config = dict(
    encoder_arch='efficientnet',
    model='image captioner',
    dataset='rendered solids tumbling over patterned floors',
    train_examples=48750,
    image_size=32,
    crop_scale_min=0.8,
    horizontal_flip=False,
    rotation_deg=10,
    tokenizer='word',
    vocab_size=61,
    encoder_norm='batchnorm',
    encoder_activation='relu6',
    encoder_channel_attention='se',
    encoder_depths=[3, 6, 3],
    encoder_kernel_size=5,
    encoder_stem='deep',
    encoder_expansion=4,
    encoder_widths=[16, 24, 48],
    fusion='cross_attention',
    label_smoothing=0.05,
    decoder_width=256,
    decoder_layers=6,
    decoder_norm='rmsnorm',
    decoder_norm_position='post',
    decoder_activation='silu',
    decoder_mlp_ratio=4,
    decoder_head_dim=64,
    decoder_fused_qkv=False,
    decoder_bias='all',
    decoder_qk_norm=False,
    decoder_parallel_block=False,
    decoder_inner_norm=False,
    decoder_kv_group_size=2,
    decoder_positions='learned',
    decoder_cross_attention_every=1,
    decoder_tie_embeddings=True,
    init='orthogonal',
    residual_init='none',
    optimizer='muon',
    muon_scale='match_rms_adamw',
    lr=0.0064,
    momentum=0.95,
    nesterov=True,
    orthogonalizer='newton_schulz_5',
    adamw_lr_other_params=0.00085,
    magnitude_pruning=0.3,
    steps=8700,
    batch_size=64,
    epochs=11.4,
    lr_schedule='cosine',
    final_lr_fraction=0.05,
    warmup_steps=430,
    weight_decay=0.03,
    adamw_weight_decay_other_params=0,
)
Rows from block 2 of the text decoder, named by matrix and row number. Rows with one number belong to one neuron. Each number is 128 + 24 x the weight over its row's rms, rounded and kept within 0 to 255. All counts start at 0. Numbers have three digits each. After the name is the row's rms in percent of the matrix's.
# fc1: MLP up (decoder.blocks.2.mlp.fc1.weight, 1024x256), inputs 128-255
# fc2: MLP down (decoder.blocks.2.mlp.fc2.weight, 256x1024, transposed), outputs 128-255
fc1.697 098:136154119107153148155128159128139112119128164159103092112183160128128114155094095118158128142093117115116152128080128119094152161128128137155128159137097101153102103139141104153148141113102128089101119158081152145115168138153128128120128171116128117106128116128141118128112144111128128111080128156171145142139182143100128089097082159098101143128128157085171108162150105110108116149104
fc2.697 090:138061100144128155110139115140107114128153128128100128110110162128151147128100146128147153156128128128095091171112138105139142179097138153141111128100157128140148128119116115190128154153118099116142128143110102101162138115118159093128103128142128128179148097098152166128149174173138128155106148128128128107128128128137113175128091139113128154088128111128099111139142159142109128112128
fc1.698 098:128112114153080102138114137147150128119146172145128097128112128158110102128128128103147118145128094128173084147162142153090114114107128150107116147139138128155154115104120161114128157145128128156176119095093128143105154104119155128116157091098137128202152141128139099128075139140115128150128119111128128090092128076128166104157128143115112138116094084128158118177128128145136128087102
fc2.698 113:128077150094119187141113128153128142118140105136158128087107143140086128062128135115113166128097121128151128147111116118121128101092128106128139128168158086108090151143102102128128165143119128117146109128114094112117148117128128155156117119128121064112152114100154159128106156187115094101095106152101146116121100128128119110108121094112128128168104144157128136152128162119121107112088
fc1.699 125:142141144062146120117128105153065154118128109136106108086179111101161128120143145128128116136091091128146145099151128143116150128148112128121106146115159146155094121128090128142137128120095128109105104143121147115128110097095118156111160206146182112066134128078141145140098119116117128140153177161128112169175145128174136136096128128135106151137156121128150103143194153142144155138128
fc2.699 094:128149117144138065141182106178095140171146145138128128112142128128158128102095110138128128140119117160106142128143141128099150128103163158128115109100128157128148128140128137093144128161137179139128128112128128114140116079128128128106087158079143150128072155150150146140110118119166119150128147128128149150154166117144107128128117142154148170097105139140146128119128089155128106143155
fc1.700 181:121093103178099059081082142105084098146128081151084149168143139135119169145144107138155128128140175146095128174106119121141149174139128142105128142148105098101137112128152128122149128101170114121139120120114117113113121118142153097128143128128089170113144103151089098096128128121144117128119117128114168128144150177119090128078158097128159134086128150160100160100128090146102128107120
fc2.700 201:128086165128128128117107137128128104111112159095122150128140128066128139107106113128114106056098140138117128143113107102103093091072176104161128158149128164140158128138105155110128128110175118150136163087104165128107167128135128148128174117161089128155121128113160117116096138113128151107119174107109134121101086119112121154166204158128092145085114128115090128137128138117128128141180
fc1.701 079:172145115106113096110128145128117105170128101162139141099128128144128114128139162118105128128138074128100104113158164128128114128118128128088145106110128128140146158146107137128128151181117147152117128143128128103115091089128155115102168138089115111156143138115162128104128104081185115183145140128113111149175128128097154107143116196143158107137128109141128140165128189143141158109128
fc2.701 080:097145150145143105145116128150128128128128141128144088138128138155094116087146128154142128175128128128149164118128080159128158159110154128143128106128154117097128116140128075080118155159128104103153118106189128128184109128128093117096083108145102139128098118116150128128128157128128143128152128172088164160144151141143146128138073128172091071168115128100128108128107128146093083152107
fc1.702 103:100115155128128197146155139128137104128141155108119138108085138095128116146136152105128119191150089128136116140100146128137159147128117110120166141136153110138115151119083150158135077128137119128091137108108120089091150078119114128128128158128141115138103128128137140144145102111085128142098152180128113128077160128101128121089119103106150128146108101110166137128177128128147096096151
fc2.702 098:104119111142160086076128139099161145128165148152128139108128165128155092128104107117112094114159128128128108128096128128065176104159147149144128136128112098110136175138097147119128128104174112139110090128107141128110099117141105141201155137112118117114128086143128114128109085149155149116117128080118144128087110101128118075159107106101118128116154149075097128139142158167138079119154
fc1.703 167:112128119131145112107159183169094128137171077080087151128097145101149112114128136123105128072139156149110160142099128128155154102138147128145161152128093078145137100147128091128094147082096110150128137098139137107117128140128144116128158146107121147118167128118128095128104142128155105121090128149128197139143128128116119150153114160118128128064104111134117128144123110154137137115116
fc2.703 180:172096163132128135113128178104113128086128092128140169128086110111150143082147178105106153119142128128149110114128153102154138089114175128152128128156105120174128143117143128167161144102147106128128101128088093089105157173099112093116138115144106101152143128081144128142119118146092147128128121128128122104120143117122133128128128128171128148138167133146086128144188139151140143140181
fc1.704 046:128179128179080128128069128128128102146128110077171098158192128168128178075165166128103166128147128145103128093190101128153103164151153128128165128103128167128168165152128098128128161149195128160081146128107128107080128153083098094128167155128158156096155163095108128128099103128159128156128128107161128128128128110095089128128145128128179104109162128128128165128216128104163128128128
fc2.704 048:128128128100144109160128165161107109147151150078128099111128097128089128146110087154175128128107148128128151128107145128159128099128128128049128111086128128128128128128097151092128128082128128100102128177153158128128149097128102128128190128103064164108128128155180128128128144100098128097128166128128128128081108087128128174128106148128097128128128128153158156128128128090128128106106
fc1.705 074:098117083090085128154149170151114108086162151128172128165140167128145170109139094128163128108108161128109128060152138141128109128111138150152139146139140159128101200116151113105155140104128165140112149104111148128117150164096115128128097142148147128109128144156112113101128096111128160113102145109172157093144110128128095128098138128152128115115109107099158167128128140128128128181151
fc2.705 073:141128128112162104157147108100174111141128105144128153128145141150128114161128128128148128179108128128169128105128095094142128128141158107094075128116128128128128128107142140128116065079117102128098141164071142162115128139128142152107147128128128128092128152128092116114128171128162107107175150110073117145128143128118128140128128128141128143128128128145056128102150139128128157102110
fc1.706 050:083128094128112078186100128085149128160144083128159151128128128144167128128168128150128167101099185103150128076128128128128113128111128128128128128112128145128128128106099089109158128128128092164097128148128062128128107102144128101128128106128099146128109112128128128128128128053128159128099128082097128184128154148156157128128159128145128101128111143111099128184128128128160128128128
fc2.706 056:094128105128128128147128115128102104090128128128102109128128155184154128128128095110178075128128159113112128151109128142101128150128128145142128128128144128158128112128128166110092107128128128128084164089097164151128142128128128128197165109101128109106112188093162151100149128099128077128110162096128128128111128098113091146128111114128093128163143160128167162128128067109083154128142
fc1.707 056:099096145145128157080128150170128089072155172128128128141152097128128082128154088128105128183141155128128128110128128128102112128100094101155157110092128128128128103128102106085155150105151113113089128113128155097166114093128128128088128128164110128094111151173110128110142107092128128104089128128128128128128088128128128128151108096174159150158128128128176128112128162110110147178145
fc2.707 061:113102128047110153156111128102154169154073128128128152104103147128128087128147128128128166091128128128080082159128128192128163167128128098108095128153150128066128164145128158128128128184104128077128111151128128113098128110112128116145128099145107163128115060152128095128108112128106128128128128128159128113128170128101152114191105128128095092094141128101128128109128154101089146114109
fc1.708 102:097101097172156094094082147145102097155114107139128145154128161091096128145064128128168128111176157128084142187128103128116168113128136116117128154175140095070144145102121103128155146082112145155118114128160113128122151128148177100120159163128128183116147128140128104100114158150128069128103128143160150128154155177128118113097149149121140128073128148128117128101106128128096153108128
fc2.708 119:128118128157147158128156158128135166105128145112097146155140107117158160085108128107144096067105128112153128128128128108128102088058149139149116175149082178151146128128104142151160128114159153161170128128128128072078164173138128108104128141187128128161128128108192097107147109128143157128128167106128128128146128118097145128162189147128078093128085128155128089128169128097151128171192
fc1.709 075:128160100128128128128128140118196128128115128157105169145128151163128128116091163177098103148154128128128128128111163070128128128107144128154157148158141128128128128128153167112111128114097128153110141162191103107171164142097103151079092107128102128169097139128128098128108116072115128153128108110110170104109112128145115147128144079128117142128078109140139128128158128078110144128128
fc2.709 078:164146094085098128096100153176164108128118092107147141104155149114165140139149128116168128109128128128110140139128149128190146109182164105085164147128128128128128097150128142115082107092105156128112110156128148128128149180116148179143071106128128169060106128159103128128108110187128091128098128163144145077128099128149162091112128099147108128087085128128128097149128128107148148112128
fc1.710 109:128148128155121189144138117138120139153128128191115128146182155095091145146071087119137136195118128128083128088116148101139101128102128167128143171128158148087097128104139110128128128128128128141128128104084146161139128117108117128156115157159111128128140112173128145078147150107100140151116148128102128143128128146103103096087128118082145128128128128148119128128128173094100169128136
fc2.710 095:104106160101128128090128128128118105107116111091093164114095120109116128104154113092168075084128128150173078163104078094109119128073160128145187149109140174159128128110128128163153187141119139128164128128113139119155128128106148118108114128170112145159128100128144120113128108159120128114092128103138147084128106128117103107099139128128098142110128117119128128150128150152139142163167
fc1.711 099:141107128165094128166101104128188094105128128128128119109148128139096128116128119128110159128138160102144128081154157073113128128128128108112150096077154218078128092128113128140136154128128128110082113167139104152145104157098112101112094120128128117128091109128093128128153128110150128110110128115128145159170117108102172075128140118153151142118128136128108128165154149106128187111128
fc2.711 096:117101109114096128128128115148128111153182150136128128146145112128105128118128079115178144128115128148152103128115128162143160128117171113099176116157149102119188143092095128093092099106159159111138115112071103182128119088148128128145128158128118110147116162099119110103128128080167128104142128104093137092128128136128108112149150128098146140176118169117108174106128128114160174152128
fc1.712 066:128099111147128111146160162116103105106141168128072128167128182128140153142128111151128100128149155096128117153091173101086151143145153168109113151128128096128128112147128107128128128107097112160128160145094150105146145100147090169128128162128112128115151094178160105104181162110128128128128159128077155167128140158106098145128128116128128178088128128142149112105138110105165155147099
fc2.712 068:190098107145128128128107144156139114128128128111110172104128128096145128128128128128096106096140102128128079157150107128128114128094177128142150109128128167157115128160154148147168159128128100113128128109128128128128160098128105146165128128128151128171128144100141161128128114141107128117083174128128142118128093110128128128128111128166155128128137111167097128169104084128153098128128
fc1.713 094:151169128175110128128128139113153128079149152144151164128140144142104128138103157151128128139100114128099102100177164128107112158128128138128095128119128120108128147114119128128104128118154074128099128107154084118147083142117128128147103110104128141093142142116150145112175128197144110144176094128128099146128128119128164145146157170119128143128102118093096128128077177149109185157102
fc2.713 099:104101118076148128102110144128138118138167074137150168113103140144154088144128141179128161147169102090128128106120161148105153077142128128128120128099107128128128144128149128164154116128128142128137089128099144171095128142116202120136144137081173102156128079167120162137128147128141139101128128128140137155181146148145139128153089128162151091148138158106094093116128104138128128143128
fc1.714 113:128172115155122078095128128152094091128111101067108133110097156095128128128084119162109135128169156128098100119128128145128087107140121128098149155107082100152173114128153105196103161111114142154109119120121153138112128178128147097119159142064128094108163095147137128128137165111128146154128147172113146137134128162091152128128097139147094128050128157152128128141128128152128128096119
fc2.714 110:128114156141119111128161145144136110149117128110108133152088128135144114090091172128139106128128099113155128114106170128101150087136128071143111123168108139183168128098142144138151145081155140128149094109106092075157152149115128149128200083162097098128140156128182107112128167142132158125116128104115150110128139092128103119098128171142151099159128170149128128128173139154128128159128
fc1.715 093:080162120082104128172140128128146111128169128141101105165136169128108154147176149128172153162150103105137174128101113160199128113109179159102088155128141143128128138096160128083099119128157145128136128072116152174119150128120128136156114101138118143128169098151104085078096113117128096154092115098128158128111128128120054120168128107138147103091128108128095128140109157128128103128128
fc2.715 095:168109128089128128138142098128087128166128099089128128094128092114164119087156149141128167111148159128105141120153109115106128109086128118094139141147128128100104047099107116149110147128161084169115128165138107128115118128120141080096154139141150140128110117138128128112128128103099146118151154100161096114185109128128102141146128128143145144128128151157175144128152128153118142137148
fc1.716 096:119128128118082128153092099092159148116156128128079128112150128128146140085115118111128107154128104110140128141083128179105065128128155128184100110143103128118119143128128106078116099103113101148114143119111128095112102105139099107136104114128095134128107108128176113144182148128151167138128128157167111165160128128140128112105145091067128087138110169151128192093145128128152152128101
fc2.716 095:144102110089157158151138150128168128128086080106138144162116116081138165146128116097161091106146138128128128156128128080114093128107138116162051150128138153128118143100136101128137145095081094128137169148145150103140128128137128116128128115139108118141094128091114086137128128186106083103099128143145096081108087128098165116117141112150128128128162115195117090157093160128167150101109
fc1.717 031:128128099093091090128128163128185101163128153087099128093128128093128128128186155128099164128128163088128128128128086154128128090128096156128128128128196128085128128074100128128166157128128128079083128128160128128128128128128128128162095128128079128073128097128128128084128128128128128085128128128128128128128128128162097128079128128128128128176128100128128163167099128155154162128128
fc2.717 035:172128182128150175084128104128092086083128098128128075128094128094128128128128085128090128178165128128128065128160094128128156128170128128128154128094128153128150154128166128100128128128096128176089128128101089128128101128128128092106128156158128102128103096128128094128104180156096161173128176155128101128128128098103159168166096128128096102128128128105128128152128128128128128128128
fc1.718 055:148148078169128128128084105128128128128174169108128188068099073096128128128128150103128128128081128182128084180128100128096128128097101128102106159128128089145110160105088128110102087144150128128128128128157128142128102096155128128128176094083128110128128104128128159102145128112128161128148145098128128147128098128150177128155128128110148156128084152113128128144128128128097156174128
fc2.718 054:152128163154128151113096085149110090069128144099171128128145128128089150087155146147159128128148147093128150128128187128128128128128128143128152128156128128128149082153111128150128157152128128128128106128101128128149106128085149128128112144128149145089083128156165150128128128128154163112076153113114166128128128075103128174166094128128128128159155128128113128128128128168098081128128
fc1.719 151:176136128107128149139093120080176128169128156128137105075141107120161115150128109135152117161137098108108141178138106135155148153133128128075103105128117146128149115095110128148093110152156098128174091128136142101128115133169146145128103114128143121118128112099117153109188094144128118105121148141117128158093164153128104094104128141101101082112115181109128145128128163088151114163117
fc2.719 170:120108106138128128083146128144139128128128128157066137105112099157144134167107136148114119111143159161160093121128128143078138061146112138136108128128147139103122175105068142143118121113162121128158128189118128109062128155084163138114128120107097098149118146113145108104158101128128156114128117144099176116170133118128147120155102106135116128113147128148092137144136143136115079150128
fc1.720 086:074093128097075128115128128149137143079148137137145128076102128107207138142139128116083158159139119161143104128142114128140101128128142128162078168149110116102146139172116128155169104142113089119119128114146142128100137109128148138128167128166138138140139111114112182115153095139170128172092143128165138140146119113143110183128093137165098128128066179128139178128154115141157108164111
fc2.720 091:150145110169145113140171093139128088085165171128076158118128163163128152128110128128128128128116083155078139111128090112128159109178112092128150128128128143128101141128094118128128168128118190157113143161141145159128128138150088128114139128089099183111117101082128116142142147128117128128163115161184140128146152079149137113140079115128137112128109128102083128150160156141118128196128
fc1.721 155:165148104138117139138101121088139128094167085128151144147157136157148118166128089128118191109101174113112140148111149122128155150117128121119162150106107128121116108135142120161159140096120136104088128128128113128110128104132183102095128100128111128138116102141115103150163144128128144076128139121112128158162172174159198099128135128110135113128128168146085140096153128117164128187109
fc2.721 128:121129102117090140178128098135128108128148155116122121123118111128128138184154128108143128144128128128128117162118128128128128081112153168151141143116093150168128102138128105120163098101093143140106113068076106188128148155089128141159128128166086143088110145095166150100106153087094136109143188147128099111115115146115122128108128105104105120149112140145105128138128128069116175184181
fc1.722 102:144113139148110086150128111128138149091128142102128140118128136115197092148139128137152190113128138128128128060128100128128100147110137112128168128085114151141162128189164113128128145148128119112141140137128120128185128169115112128089113067141113100128128139128128128111093155088128128104138138116128167146128180128116143128181166110128128136114104117161128128204107110128138128138103
fc2.722 105:140136103173157140179138143163128128152141139099091092101115128141128161138159119155143110099150149128161128145180162128106128095116119174128101102074141084114128128142108142111128163148138154114128144160113116165145087092128143128135128173128119092128119136106144168128128117144128128141090137145110128140151152108118068109143135100128155176173128144165088145118128108128100151153112
fc1.723 121:098128087121147120143080101136093160112128072098143112128084104128190128167120120160067135136150083092128116147128118158096101128122152104109159186128116117169186135137094140156136151166149151114145118140128154091140165104065138088115139146128128128118062110086169128135143128137142139119140136088140110128163128114128117138174113118115119128111101118109128171152137128170142108135148
fc2.723 124:144139100107167128112128094190113116107189137145120128111128137119165158178137109146086099141128152128128157138128113128097141163147128157137101104148157151144119120145157121103144166184152114120121134122078151150153116105104098180102105128134128141094128137128142150104109103111128146128155137158106108148140128112092128141128074152153138134183128128128119144151109096174091120117093
fc1.724 061:128113104144128109109106173143166148128166128128128128128128161128111128128128111145128128128100148115169105144128128104128066101128105152141145128128159148114106116103154100128167100128115086109115128128064153128128154089128128144128128096128128103069128107151160128103128128091072142128128128128128146128141160152128128051128128078128110149142100096106128106167157128097089105149152
fc2.724 063:128128143075101128128095090168115115158110109114155128105128094111157109151100128104128158128128108157079149174112113158160141179128104108128155128160128128128161154143153128128128100143128143128109128128141128108083188128160128108174128113154128106097128141128081144128128116144159097073128142105113088128128128152128150128157128128128154102128197128128114159109086099099107128128128
fc1.725 105:128112152118138104149118139120128128153144144128082128086158128161138128176143147138061144145158186128156136138128136137103109128140128128086113161119138121121149095138166101165128128149164119175139136151108176159112111128110116113137151128128174128137128095158151117150121143152153102076115113155089102100094128069139095128143093128084159138110171151115091128128128145137098143093190
fc2.725 106:128138128128128137115128094104128145128145128128114087153151140186088146120106147113075128140128164119128173095128128128108128137108092139128085076157128142112128102139128153115143095128128103137154140074128096141138148128090091139143141128128096158128128115093137128128142142128128148117091128116138180128154128106101120128128128128152128117179157140145103128099101117145118159144139
fc1.726 089:128160150175162128128109140106149145147128151128155155105164138140128128110115128128142128096088168128142096092128147166084144164109144106089089092151128106156128107104128118101117097098149080128128145142107128162141104128110173143128102128100159128141179116158095128106106089128128128152151084143091128159128128128109142115128128128128128171163104112128128117128107128098128161128128
fc2.726 084:155098144087110128128153114128143139128154168128128145116128138137119094128118128128091128128128110105117112128128116149128109148087184128109164150154116128109151128168128093128154140139143139171118119190197160110114141128160158103168148165128168147128161107128092110100072160128128109128128099117084128138143079109083141145164116178119128128111111128128128112128118128095154128128143
fc1.728 044:162128190128109128154103152150128152101109101147156128172128128128128128128128148128159128128128128151128128071128101128094088146128128128151108081128128128128154106128128150148111128128128128128154128128128148147128155106128128128152128084128128128128128155128128128174099128145128095149128106151169128168128128111128106162128151164128128082158128128128178152128128158128101128168103
fc2.728 048:128128094128089104088081128128090128128128128103128165095128147105128144084102089128128128128128128128128158128155128128128128150128083112106157128128111083149078128100128128128109178091128128128128148128181128169156053149095128087128128186094128128128087157169128168106128144128163128157098128157128105128128128128166128153109110128128151101128145100128128102128100128128128168128128
fc1.729 071:163169106104115155152153097141128182128114128096151112143169097139128156117164142128117098152114106085140128100109112159111128117109150112128067128153106168143128115084105128101085089128128128128128106128149128128128103166099128128152172150128111089161150128128128158168128128112099128128128071166128113128110128074128098112177154168065184128113144128128128162104091154128104104155147
fc2.729 080:128128095128128128103128097161103139128178128173090128084128110142162128128112112100128156128175152128109156153166114128105146113119101128117160128105128128175080148128167153128166158128128117109128128110056128165170144112103151116114097170150111187128153101116128146138128128117118118128152218138140169128128118109128157128116117110182128112157128116128112108128128128128128142151128
fc1.730 110:128149085149158187128155128149111118153128101157128179108104128117138120128140151128119114128128140128172111128093162128063118102156135111166172128169116148128109146155159137154172155188128144128168139128093114128152157093077166053136086092113128145164128187135114103128128103128114156128146111091080110145112146103128138116112119114138116147128154098147106110161128082147117142104202
fc2.730 101:104128128116096145128151162095128139153116128162099113118128113128109103128142128113081151138091128102128151116114140147137118156102091115173128128128095087128114119101128078106159128142119150117128128128128097143128117156155136114140105159105094128128112167093104142136112092160098115128106128128136141128160141150140128092153067138138116105100096107144075128128152145138083102159128
fc1.731 129:139121128141121128115160128145094120136108171116122128071116128106165128128128161104168120142169102128160128128154104154128105137147128141128128111134128128128128159178128128135152115149128099128099111128135140104152102116113136128135110095121139094089150120119128185128095128135151150128160128189062128128128118107150175142138103074152128098128128128101113110128144151096116122165121
fc2.731 113:128128156059082121145128118128109157128093102107128140120079136128137111112168106128091136151175137117088166191128155136104145128111104106077145148100150166128143128120137090147143097143167128128136128128104099157128121113146160074097143128128135128152142090114110121138128128153128108168128161110141092137170158128128138170128151128149149128081143103116148098155135120094136146128099
fc1.732 050:100102107110096151182160143128128109128128128128087183092168089150128104128128128165155100128111107128128146110097128051162128097128100086189128088128128106128147180128112128090111087158161081101128086128128128075108128102128128128085128163092104101128078166128128128128128169104110158128128128102128128128088128128128064145110144148106128106128128093128128090091128128102128156178128
fc2.732 052:128150154145090128128151169128154083147128091128128103128128170146172153128128128101159128128128160088128108108128143147128101090128098153128111128145153099107096144080160151144156112170128162157148181110128107128148152128102128128177157128110128092128128128128128078099165128156089076096113128128128165075162144176128128178172080128128094091109153108164128128128074092112128128128128
fc1.733 089:128086146107121094128128107154096146128092105078128160159114128110160148128155128128128094128128092149128145113102113199160139128128154138147128163164109128161164128128128138128128115136128128148128128128154151128097128144088105146128145084116082116094128171106167138128128128128106113150148109128128158128139152118142090115153099111140148101059128111150141137153113128154152093128140
fc2.733 087:128094116116190086128177146128158128101111141128060128128128098085106151119128128128154088093094097146145117176166141106128128162083150152145105128163113144176128111091115128119148128088173150100128161128140128165140128103148104128128091114138128128114164148152137128115144128149112179174137115151128096100145099102112092096105168096118128155128106128128128104151163147098149151128128
fc1.734 068:150128096147150102153128103111145128153128128128141099128128079109096128128128144112144149076128154178128147128146150097165111128150116157089128083128116143150128110102114155095096107143169069139160150128154096128128128106104095128102128128105086150145128141164082106086110091128128128139172128087128128110116142128113116103142128141128128128128128128128128150167106128101151128128128
fc2.734 075:128100128151128128111090115111091156144128092128188117164151143128142106115128150167128128128152155108152088106078141117154155150128128116090095128128128101068147165094128150199113128143128100206138090173097156106128128106112099097088128151105128082108111100128142097139138128153154128128161116128097099092128110113144128128101109128128176113128140156138128128093128128140116085128128
fc1.735 109:128128097188103120128187128138168089112172159120128120064128128117147119169128121157116152143128145137114151113128128102150146090128157051146137086128150137100128066128120141147095128146109098148111102128084139172162119138110146136117121151128141128128074080163107098147128135128109170114128144143146113089128128105128142155155140120146107128153138135136167105128128149111084128105117
fc2.735 104:136128159128151128103192101140114150112090172091128138128095116128100138141165092128128097128110154146141111128116142087095128152072118184142128147155139168159172091136128146088117112128159118144155094128128120140159112120128128093144137128185145120140136152088161128165128142128148128128106128110144156089146089096110084128095166128143128128094128128128128128151139097128128164128178
fc1.736 105:128103104163108150140133150128065102157152128128094156148151102128154141149049082128107111111147150158108122154073128149154185128116128142110167144128142128128142136128128086128198170104128156128128078143140152101082128151140142107128143174155128116148118108128115113147153119128088096076103128118128128113107147162099138128093101097142128155102138116137161151086161081149138167079149
fc2.736 108:170113128133109111166128144128134128100090182140120137145115128128154139078104148146092128111113152128128128135111122108094128093128144128161128151194111163160095128095110158115128143153164156128118148113084134172128180134128083117149128110153128117128099111107145089128128136112093166151110152116159100128075117083128128118149169144106128143100153128138128164107146139107121108128164
fc1.737 110:112128128167135101117116148116115168151100109119081141143153117112139128170119128101121128101087100151109154151128142059117128155147150161136118128128106111176097136110128116139121128144181128128150128149096121162107163108142108116151147123156128128107175110113144120109147128128093156128113114116140197119128128153094106116095168100089168128128108145115112113148141111117137128110128
fc2.737 098:138102095099155128128113128160099089106106120128115162128128128128144128177152116144115142128095187128135128139140128086087128128115128128116128128102142183089116128158082098128128088112112061115088162141128110140103144148128109113108107108145116133109150128093110156128119114146106166139091109142121165074147112141095141141139128128128134141139165138143073166113128128095061165098149
fc1.738 105:142128128128137153128188128128107149137128128177167165110110155107091117128101121128164070160107100128140117119163139158097138119142128145128175087103142116128103149084128149081143105089153160128162102155161107076128139177128138128157107152147105117164117136099115109166114100146103154141114115113147102107084142098112139155128136138149128142159166128107128108177128128098138115155141
fc2.738 122:114085111128141143112122128098119047142106141137149106161112128118118119145110109128137128158138128096160105108121160093128153077152190155174096137118128128106119164101128115146135157150137112150108120118166170050081116128146088141128142128160111099143095080136117128148113143180128155152154128143116099099099106089120128128170128135085099148096128116071079146115128128096128093118137
fc1.739 049:160082147091128150128109145101156128128107128106128091098128089094128128128150128152128167178107099100128106171128111092106163109145128128128128128170099128174107156147062093128105065155147109085090104128185128128102099128147128158155128113110165106108080128094100152103073110098128078128106149128168110128165128128128128146128128152107158153087170128112178128150151156154148160112128
fc2.739 055:128128096086128097079074128143088143112128112171155128128128157128128077128128128143128154093151163058160107167128128152083154113128090128111145153108167158128128128073106157187105128101175152128128160128111105128155128128097178155146075128108083153128128143128163174112144145128166157108153128173114142128128128097094128158103128078128154128149113112146112152128128104128092106112128
fc1.740 087:092137150160099128104128118157128128162128128156110165138128117148151142106159157128154128128109128159148138141158128128177172128089128103114128039109106128111109114113073115141128152128173142128141194181163128128138114144096141143128138115128128178128128156100145128083179089138128113113177145105165147128128157182142097141128118110128128158192128155116128110096128187128151128142170
fc2.740 089:103158098128115128142153148072196113104091150110137171148140170166110128128163141111204128115111145086128128081110128102158128163167109128114110128137128143159148149137145128128158128128098153140150098113128118109128112158137128142144128093114128118151065146118128141128138117128155071150096120128164128128128128137150128078100109117142145069169194116128150162096128146146113128128145
fc1.741 074:104143128070128112105160159116115147064107155128128128148128152138108142109140169175128161128146128128153128094149107098140128148156102160113139128070116169128144149163075152114104116111105100128089128145104174139094151095089128168109150197163128104082104128112161113154152128112128128153093160128128151128146099161111112159128106093128128128128086110157152161116167139096141128141096
fc2.741 075:128128117158114128128128128141128095128106108109128128128128128162128176128128146100128128157118143128157115093142106116128128152168075116096101156085085128138116128086128128154128110076140117128128128190148146128150128149146128146128085138128141128166114167128147140144128128110159088128144128142128128142141100190162128155090128106128109184073141128128128080094101116128128088096128
fc1.742 063:108128128155115163144089098112168167128142159109175186128128174128128148115109108076151128160086158141128128108128150150098142128160103128159105128098108143128128096141158128176097128128105092128157146142062106103112165157147128114128106071160108085110161112140128167163128159184128166128128089145199158115128114128128128115128128104143128128090105128128128141128105104128101128155146
fc2.742 056:128147128128107102128113128128128128128111104128128145075156128128128128128100161175103152149128128128103128128128144128158150060128128068106111128128142090084109107086154128128128094110114141093128078114128128145128128128087156114063128147082128108128106128128128101173128142128146094097128128128128128146128149162107146077128128107143166128170164181128105107128172166128128128128114
fc1.743 102:057111143141141091102142145143075106139103097154098146111101085069133128173080128115106111114144128103100128105163093139156100094108128108128150122109160128100098117105116111104128082117115113128128114136090117139160076084095128101128128156124128128114066114139095128119128119128153149100114128137168114128104108115103097118128128128128128147159103100154138153135172128154100128128167
fc2.743 108:088128128172145128128164119128144128099128168098108128151168128182115139097089093109175119146104148140143155100128142140128166142128128128116115110135128128121128157128089140111149113148167151116128107176107128103156113182152096128091128118105077128136128193076158142114128070156152143159159163167170111150128107142103128154128128117128128128128141138087112116088110149128136155160128
fc1.744 143:091159111180109107096128079158093165136172137109129128102128120102103128123118081140163139143119097128085158143137128128167103158110103136139148156114111140107118093154154116166150128154112099147102079110101105113117146107117114157106121128159118111095173112155120113119094168115149157149128161137138128140150102164110135128162146151144162137093153128094103115112095153157083112172116
fc2.744 141:166139152138074139143083128096146142101167107084150128128148089145160162157112120128128106137128117111147086143128136128138110112144138128109120164147141119142128115149128128101113084089128106137128092140138128118111174093095112128111164128119136149155160128098150139133171128150110156128116149128128128157101128128148168164154173128139089175074058102145131085090128147128137174155148
fc1.745 140:151162128176150128128101109120078094128152128164145170157157138121101119110105102108138136128109156153059146120097155141185108091072128103167128163128128151116119145080153113138143119114106132128088102111145123078096135128145117128169102072109128152128128128106128092131143142108128141128128128137108087128109156154128118081128142112098170095105164177128112142054114128128111118128098
fc2.745 141:128085181114106148143128163094111128143117128096113174152118140160092128134100117139156102101128157128152138138128111076181107135128128112155122104128099153188149128168143108128148128101115153155143098099128168128128158149128141160116145128140128128142162128143128096146114171120128139102141184105105128116094128128114108105128168144121076109119128110128135075119072128060157147183147
fc1.746 122:128092143128152128103160158138088097147114101138118128128128148146160122169114123098107153180184159159105142102075141095187128082143128091092159128128165128092128116147117098187151128143128061106153148098112114145135128077144088114128142119128107128077105099152104151097128112106119115078154157161128121128152123128132111128128128118110128157128099150107128128083140142188109178096167
fc2.746 117:142111139128187128154161101128146128134105128121153105139139086164161128135128139162140150152100105117087156099108122151113092128193087098128073100159079123128148144128104090121128107146102128186128108156128128149112112106104139128128166102128113093159149144095170143143144142133143145117139115105132112128118146109110128142057152171157164137128116103136156128111110156128139137128162
fc1.747 091:146128140150107155141140128144087150090110110142162128128091117089114107119114102117139142128151128108092111086128144144150088072142172165150105147097119168109137177128128112128128144141111070128144128103128098128080128111128142159118158084142140091086128119140108193128160113154105158148142147128162128138118128113118128149141152091161151142092080117153119166115142107155105083091079
fc2.747 096:128128179102143119128137148113111128128128084111128159106128165094118111143103142087118146128119105111160115158128139139146113147098128095087111173092108089163100198128109117095137128119101113128139128144119119151143128100114096120092154193128158158128166140086142128156099114139128120116146109161090128118166172069128150128161128128112128128128153128116142117151128128113189128107143